config.toml
encoder_norm_position = "pre"
encoder_head_dim = 16
encoder_layers = 8
encoder_width = 192
fusion_encoder_positions = "learned"
fusion_encoder_connector = "mlp"
max_precond_dim = 1024
Rows from block 3 of the fusion encoder of a small model that answers yes/no questions on an image's attributes, named by matrix and row number. Rows with one number belong to one neuron. Each number is 500 + 50 x the weight over its row's rms, rounded and kept within 0 to 999. All counts start at 0. Numbers have three digits each.
After each neuron's rows are labels from the 100 texts, of 14976, where the neuron reaches its highest value: "fires on" is the input token at the peak. Only what is clearly more common there than usual is listed. The data: pixel-art sprites of 400 made-up characters on tiled backdrops.
# fc1: MLP up (fusion_encoder.blocks.3.mlp.fc1.weight, 768x192), inputs 128-191
# fc2: MLP down (fusion_encoder.blocks.3.mlp.fc2.weight, 192x768, transposed), outputs 128-191

fc1.597:485512539416507491533523496489513622453508545577545477450542519529468479533437424601407431576495467583428474511497457486566478573508491524573554533556605570553466393525474502490478384418470446
fc2.597:443528427475471479560437439399457466452459446526484490447435479494538545450474485475664446452425470492522423490529442438492499520552522522511379510518494554569512544603440503583568541488516437
fires on: "upper left"

fc1.358:575559516447497495448468470482525586500553526471541543455511483556487566512484548578408506551482521510500394555512491543473455439465511571512606469548573555487528520577603511420506491487521468
fc2.358:546445521493557636466528565424535388484485458464502443503495486521486453497610545495499523545467441570457561544592587524473492567598498476508488531468527510502582484476420459473443435453552485
fires on: "upper right"

fc1.628:524413481452448426471556438522455444498468512519588523414445461518486549571486471574500480525510412453455488596515436447469524460501455549380549469526487458548428542487556498537455493517507509
fc2.628:565545495580404507551487576428492561424492472489463416522477535389489464470442587518491490465451451456569517403481468403470552434503407498519441515506523518541552533590506498443446439539477508
fires on: "upper right"

fc1.269:510563460502453566527463500575558449549590540488513463491482480457500480530504483533451476557478408373511477467547572476551500420447449602533515482377453567456556412561520566525572512562501606
fc2.269:567494534492519512486541455411491480420578469458553509483560562547510479441546511560650529457441503578407533470511481551507495600489502441428623533657543472516515679510539473500500519456443510
fires on: "yellow"

fc1.559:541461527527586381582427475546411535530462431449408530472589424524442597508456431535542545457474461495514426460404558505521524527531530538492473460466522438497461552506432514510514379515513559
fc2.559:611594512360382526570523455535582412531561541504511573494533540498419506469561533460529448506555514395506539562451396493541497513525432466522446480528503487494542426546509507406422438512536564
fires on: "large"

fc1.391:524558631389521463518460497441520607629464402470542543418577533476480551464494549591516575507505511510451534514487489495501524561405528480434490487521455477459423524483574505448506493557541539
fc2.391:509415438513416496492503539565554490602557582478442542527498540430504466590515588490476417425509464484569491499482446513467457528434564522498465467485598412491547423600524527508565415509443493
fires on: "large"

fc1.732:553507446462435537561496559547512529434510547470403487482459461558502533492503450525421554419455537592532441530447614437517419517472519437552556486529436386496537484489456546453486507451430524
fc2.732:455562595484488515475452503530516416505510495395533475465402526492565499534504502440593445438461541533534519517444575551521499533544490533489556502496463530447448520516494481605475472557527325
fires on: "upper left"

fc1.187:547462474504489520545581415523573547502500507517434447394497457541425486455509448522541536484486484443522590519544584495446449441477431453421399472529510498461448542509512489471595537422537537
fc2.187:558511497473545530519528626471552445525487444509492443593538592528476581445604543386524405514574486441538488462579481573566454431539569495616473453537538523559465566476477427527479548431498620
fires on: "lower left"

fc1.579:568478459529435550540461606562458465384466542529517600463506440492526486457482490479584498453566466460454435551558546469477481491496501498484582556490460511543487552522539456477430447484442533
fc2.579:437423521427469501483478499500439495600478548524454369483494507589492517555513494471476565514593553474441538450451413489553525471667544481536611488544511547459496478510566446546476496437541401
fires on: "upper left"

fc1.605:509588505502557553508491406540519462553448551572416411512452503521560584533518464487488566496479540404481421416537551502530467584463490559441517517470506546575479585504497427540546557431603528
fc2.605:504524431505483548508557576483381482438602467563515513421523494527561514482498524450553552557479370600550532441472539551492448491484469454536504554553514513405535479499481502381499406517534492
fires on: "red"

fc1.529:570575530426511457400513433412591574571477458551435481514522529534457551465437565388621501520580503425499555496548481496531450480561488504413521479445461588474491473508494530464521499475510491
fc2.529:393500486539600520445575514457379512535513428543479558546500523510458573418525494500471566564383439404493386603472540458475505541561520533499571467423510463474476427481483498566525553493525542
fires on: "blue"

fc1.507:493560424472543601565469621527483547459457577502524523490464468442456428550526476442428482515489538453501448459455526586538471500427415480489448547539533477493384565480564469541525503562507543
fc2.507:503511462499419375581565465485559501545476427490537579479503533498491472554522450481618483399467506487584550469559523535524504508538508561542430480553482486433565554432457617527556431590470475
fires on: "lower left"

fc1.435:572525397480460488464467520493545527533389473461435512509467514518471486575417473500465469431408553463447528470475488492350488526482611474455558366480458579523486419473566462452424473566585555
fc2.435:433332514503558505500563455542510442492568549439530498563507447490514560507473454436549578479555463534518471531503470463486532456482476508644471563454464466564515570543429555499478527464505498
fires on: "upper right"; "lower right"

fc1.522:464597505516439509485523443506498547479560406392447536515566487472472468500487541432454570472487529586637504484444576449553495505585544434558520495541439463510588488487392561521503573652562550
fc2.522:503514447480468508553415551522456547504484543440529393392443572429557574376424435517486483466495512504462518583504481403459515435528566601491520494492532562450574382570498480479460467396462456
fires on: "lower left"; "lower right"

fc1.109:583432517533506503556510481557560384519538455600540484458495465486491454485508640494577485434497565461507563486424609528469461433472398489479440495546583555474485484518437463455494488424535497
fc2.109:462424531525476448553434557515446531371423587353485483551507522538492523510438581502524507424498465429577532484473409418539504609468575554475492454544460472564556502501491528475494490534465445
fires on: "large"

fc1.720:505449384496503551450491528482458531505447392495450473424442593444566504489576480530494580464460434534469447478558456562510511504566474502470514499528544495455568447569590555456587466411467460
fc2.720:416570580542447556602526476511507482497469550359565454475543429476499539430555534497592504465445462524509575544516579446458494512460414609500443532485461456516526423493445536559484489557469516
fires on: "red"; "purple"; "black"

fc1.703:469537504526517511425459460476402527491602458485606496512481429583446543493473473491443509531497466598419580523561460427556558508411472606485577511438487554502415511561434559510467461475421454
fc2.703:467502515491492555430523473497528416463473554594492425520485428518573460566455514514553552499441506487480436433547482490522496455557526399499451443389527499488544467595593454556497585565525545
fires on: "blue"

fc1.614:481587590477417526504422500480373566456540589508440496496593603439408523455474498544480448502517516555475420491556447576528508421481468493464398472410409484495561438476453419448534484569549493
fc2.614:464443412479467570474562466402461655583487473462518489435438519600455422441551486526421581415522474532507542481531445439489482517572565489571473519499456484518491580496485543577512530593553457
fires on: "blue"; "red"; "white"

fc1.544:531465426447442569478588483450503521474491599480505467465482548527407564511476538489469511539515433530417488584476449452561527466501576542550481459525586517527481414577461406554521575449511545
fc2.544:532558617494496509454609518468514425518548449466478462466468447438520494583414534571602571500485454472550471533583441447481498536557506476462527474536464524483574548517539558484491550447396443
fires on: "upper right"

fc1.95:530510580486455507466538404486421505516409489533578550465500512547537481487435544515612467543531567470412494539490529510523490476522512511520541486541488484569442470537401431445511516512431546
fc2.95:423488445519480554456477532562608595501524489439545516475474479577544478507599481625415574403449512534482521471509544461563533465458506479463554489459377456531499579467548534529513475674511473
fires on: "red"

fc1.616:550525504536523446477505505482444475455495486493567519434391556552521508518501524523574459474452548599542557470529484581612435435490569524493576442451511443458499578451584487535506495625503460
fc2.616:362496518568502512472533444492458506515545473484466523562478545460587416540509448500486480474477515447585495469459592489531525534460469558530424519514445586430492472489495523617493522399499526
fires on: "yellow"

fc1.698:443509440548469419541403515510574471548426505520550542545502521467468541492422431470392513384515485467486462509560448422411576536570525536486556543570526414454459598456518483431459571479498447
fc2.698:466441485381646603543600545464475529483550406507451585421449434469403525395512472496554474501510483498576468520527490626457443426476529471540485477444453551524469514603458509530537532514529487
fires on: "red"; "yellow"; "purple"; "teal"

fc1.129:464499450452482449520401464469446393462483378585438497572512454539475534421458480422501597608508535476491513506508576579494480507510492475494519580520486403590427483486515457479502505552524477
fc2.129:486575497535501508514440473529482456476563518566442467528498538524461508567535381460545445430578457486484469473597448410525541555558515417473582555514398479529475484515585444513481419445530400
fires on: "red"; "teal"

fc1.4:501442579488441476489545441488435502525443470525436548542461553490465437441504484571493447506488561563524543469439419476430593461483498521404493439463517474571431509579421396431461567534501477
fc2.4:409457480550503484497565452576579499509468543541479500466563531503409500613485504470533596473520606458516551484524498531390489583386486502547480499514476437493492598416518641510546467597520532
fires on: "red"

fc1.638:490529527523548498444547503463450454448553570476587485545466371482444591525524508454560452475467422490466403427589580442389467552487492483525473587441544522442417416532486503476559415602479413
fc2.638:577544499527612506416504496536472531423568538552534500459482522478577343497573378599405596511446564461547499545493457615515558534534439457493559482519509492511411527579510481485454574418523559
fires on: "yellow"

fc1.281:473583465442440561498449493478467571517507521516508539540463427500459591478555437416471432501416431555429479495560565598564486532388621538453435544485550576463552492427591469528482553420538550
fc2.281:518466471532516447591574454398564349448495519601455546503509567534491473581520512613451568476429542580532444602504440485535498532444501465585630547484524424522499487509579380565534500483482430
fires on: "upper left"

fc1.85:550503431547468399502545594460489549520503570517518583406531472615603432474567580546461531495556427529569537531583497571617538454445492582498501446483508448427411546496543560442446537493456572
fc2.85:505523528431537470542512544514441536457580526469459484525600506524513456412476502552502440474484502465608425515476518542536511524540477475411541484528522527476608620517492448519446449573564501
fires on: "yellow"; "black"; "red"

fc1.640:560457546528525495486503551581443457434547407534552497428458550572521539456477407587548498521436584503446418607414465483510504484574516561488532458545479525451523477545467586559534577545499477
fc2.640:535542477483402479529456467578519552576484543524481423463442498399450424492429545441398526458507584491539573481478552439512410492505478478492452478432462475580525532470480479366424493499483423
fires on: "upper right"; "lower left"

fc1.191:489561537470472631414555550481474439510508433544420522463565521432576563450477579529528401481457524502468390477514469565464506495473501521486578511538611468516567408414474515508436508502464518
fc2.191:538515543573517500576453437472560502507485482474433527523477456491502575548568443449437543514475571533490489650473480366493517493461492442468510399498414517481532491510502492496501507625504488
fires on: "upper right"

fc1.329:405429535383475464563514550526492407562527430513460527513563468540508504525451502543522526474588524496529515436466568526460475541539503517442504428518639503527489586568497490462528408467522474
fc2.329:459505526567429555484543417468451458388474658481531415525511535454502450624579485535570453485508550469503564431491477503530503456457450479545492608455504394520461499513534590496579543562461601
fires on: "blue"

fc1.316:506506477476543524474413458579509479487499534475569386574476484463532602361541518556525487400453455581554594539484483507449478469523505487478536572447506467467542428553518572400531500509513548
fc2.316:557408514576386444565452557503509429595576480485555542469585548467519434491424424510501542554558467499415490523554472452516466504497467475456515468532527492495488496430551548398529501567464400
fires on: "lower left"

fc1.7:544466537526541454487453441517612472468555438590499529525532430562451560508544485452538482510428540482566498531497545487410522449480530549488431442607568535438455451631593559521503508518518507
fc2.7:565507450507496588604503529495548516527555443479552414446545468581541550537526521519515584505571534330486518497482539571496498572579462483417444416481390439505528572597509553545556425404540492
fires on: "upper left"

fc1.140:508468487484515489541538494546488591480552542512446577475414471532508494518433496497551538499513480556481532467515573489428513564521531561534525524522619566458553510483562494500532551549534519
fc2.140:477480513594478557478558526489585533442496511513453448453589510521530480571682473585520609469485515497521479536462500467413501532517537475473618481456475471517588426462526453461452504476421604
fires on: "blue"; "large"

fc1.314:507597447416496429500532504522490482538549479451487578533564422482540475530497531462497545441509493568506567565480512554509492460467477514446473549552536525421486569515489525582384515533468372
fc2.314:430488571477605605471542529381459507474469474477522478496509524540450527496467447572475514437416499470524414506511515598575490475499559470501479536455504541521476554420403479478492529562533627
fires on: "red"

fc1.501:519555460484633472465479538442382532502592554579433464520584506545493577515475514457562532508445400601491516537469533526454530611357540466561494565482510422513490476482582426448503402453614396
fc2.501:498522587484474480468531443476478560548487421521540539448480425478515466386509479465586449572548585415508495551522445543601471498573495427463477497482488520459452474530525541522478549440498577
fires on: "upper left"; "green"

fc1.297:563582512612453461473416417438514561524524413539474479482442544477445510468463537490474471580427482566607401507510492594520467520516530603496572548552497476554541510491417470550490470435483542
fc2.297:470585606509632537527466445454474552569579637379560563507560424572478513536529466504502469605474446496424542494565419498522528526539433423504533529565514544491519422476513449556537491476539537
fires on: "blue"; "brown"

fc1.362:510503463561502494468457465429578542435456575462466447524506556563512530558425487425456466388472430558443396467514403489487498392517450458540502448470489505431479499454470541502503578534539466
fc2.362:506474500424491442437541552541502390501432515504423427539463491507440557547466448447574525497541563579497434487602542501527528555469476438502447537570527526508463596556473499464497493484484550
fires on: "blue"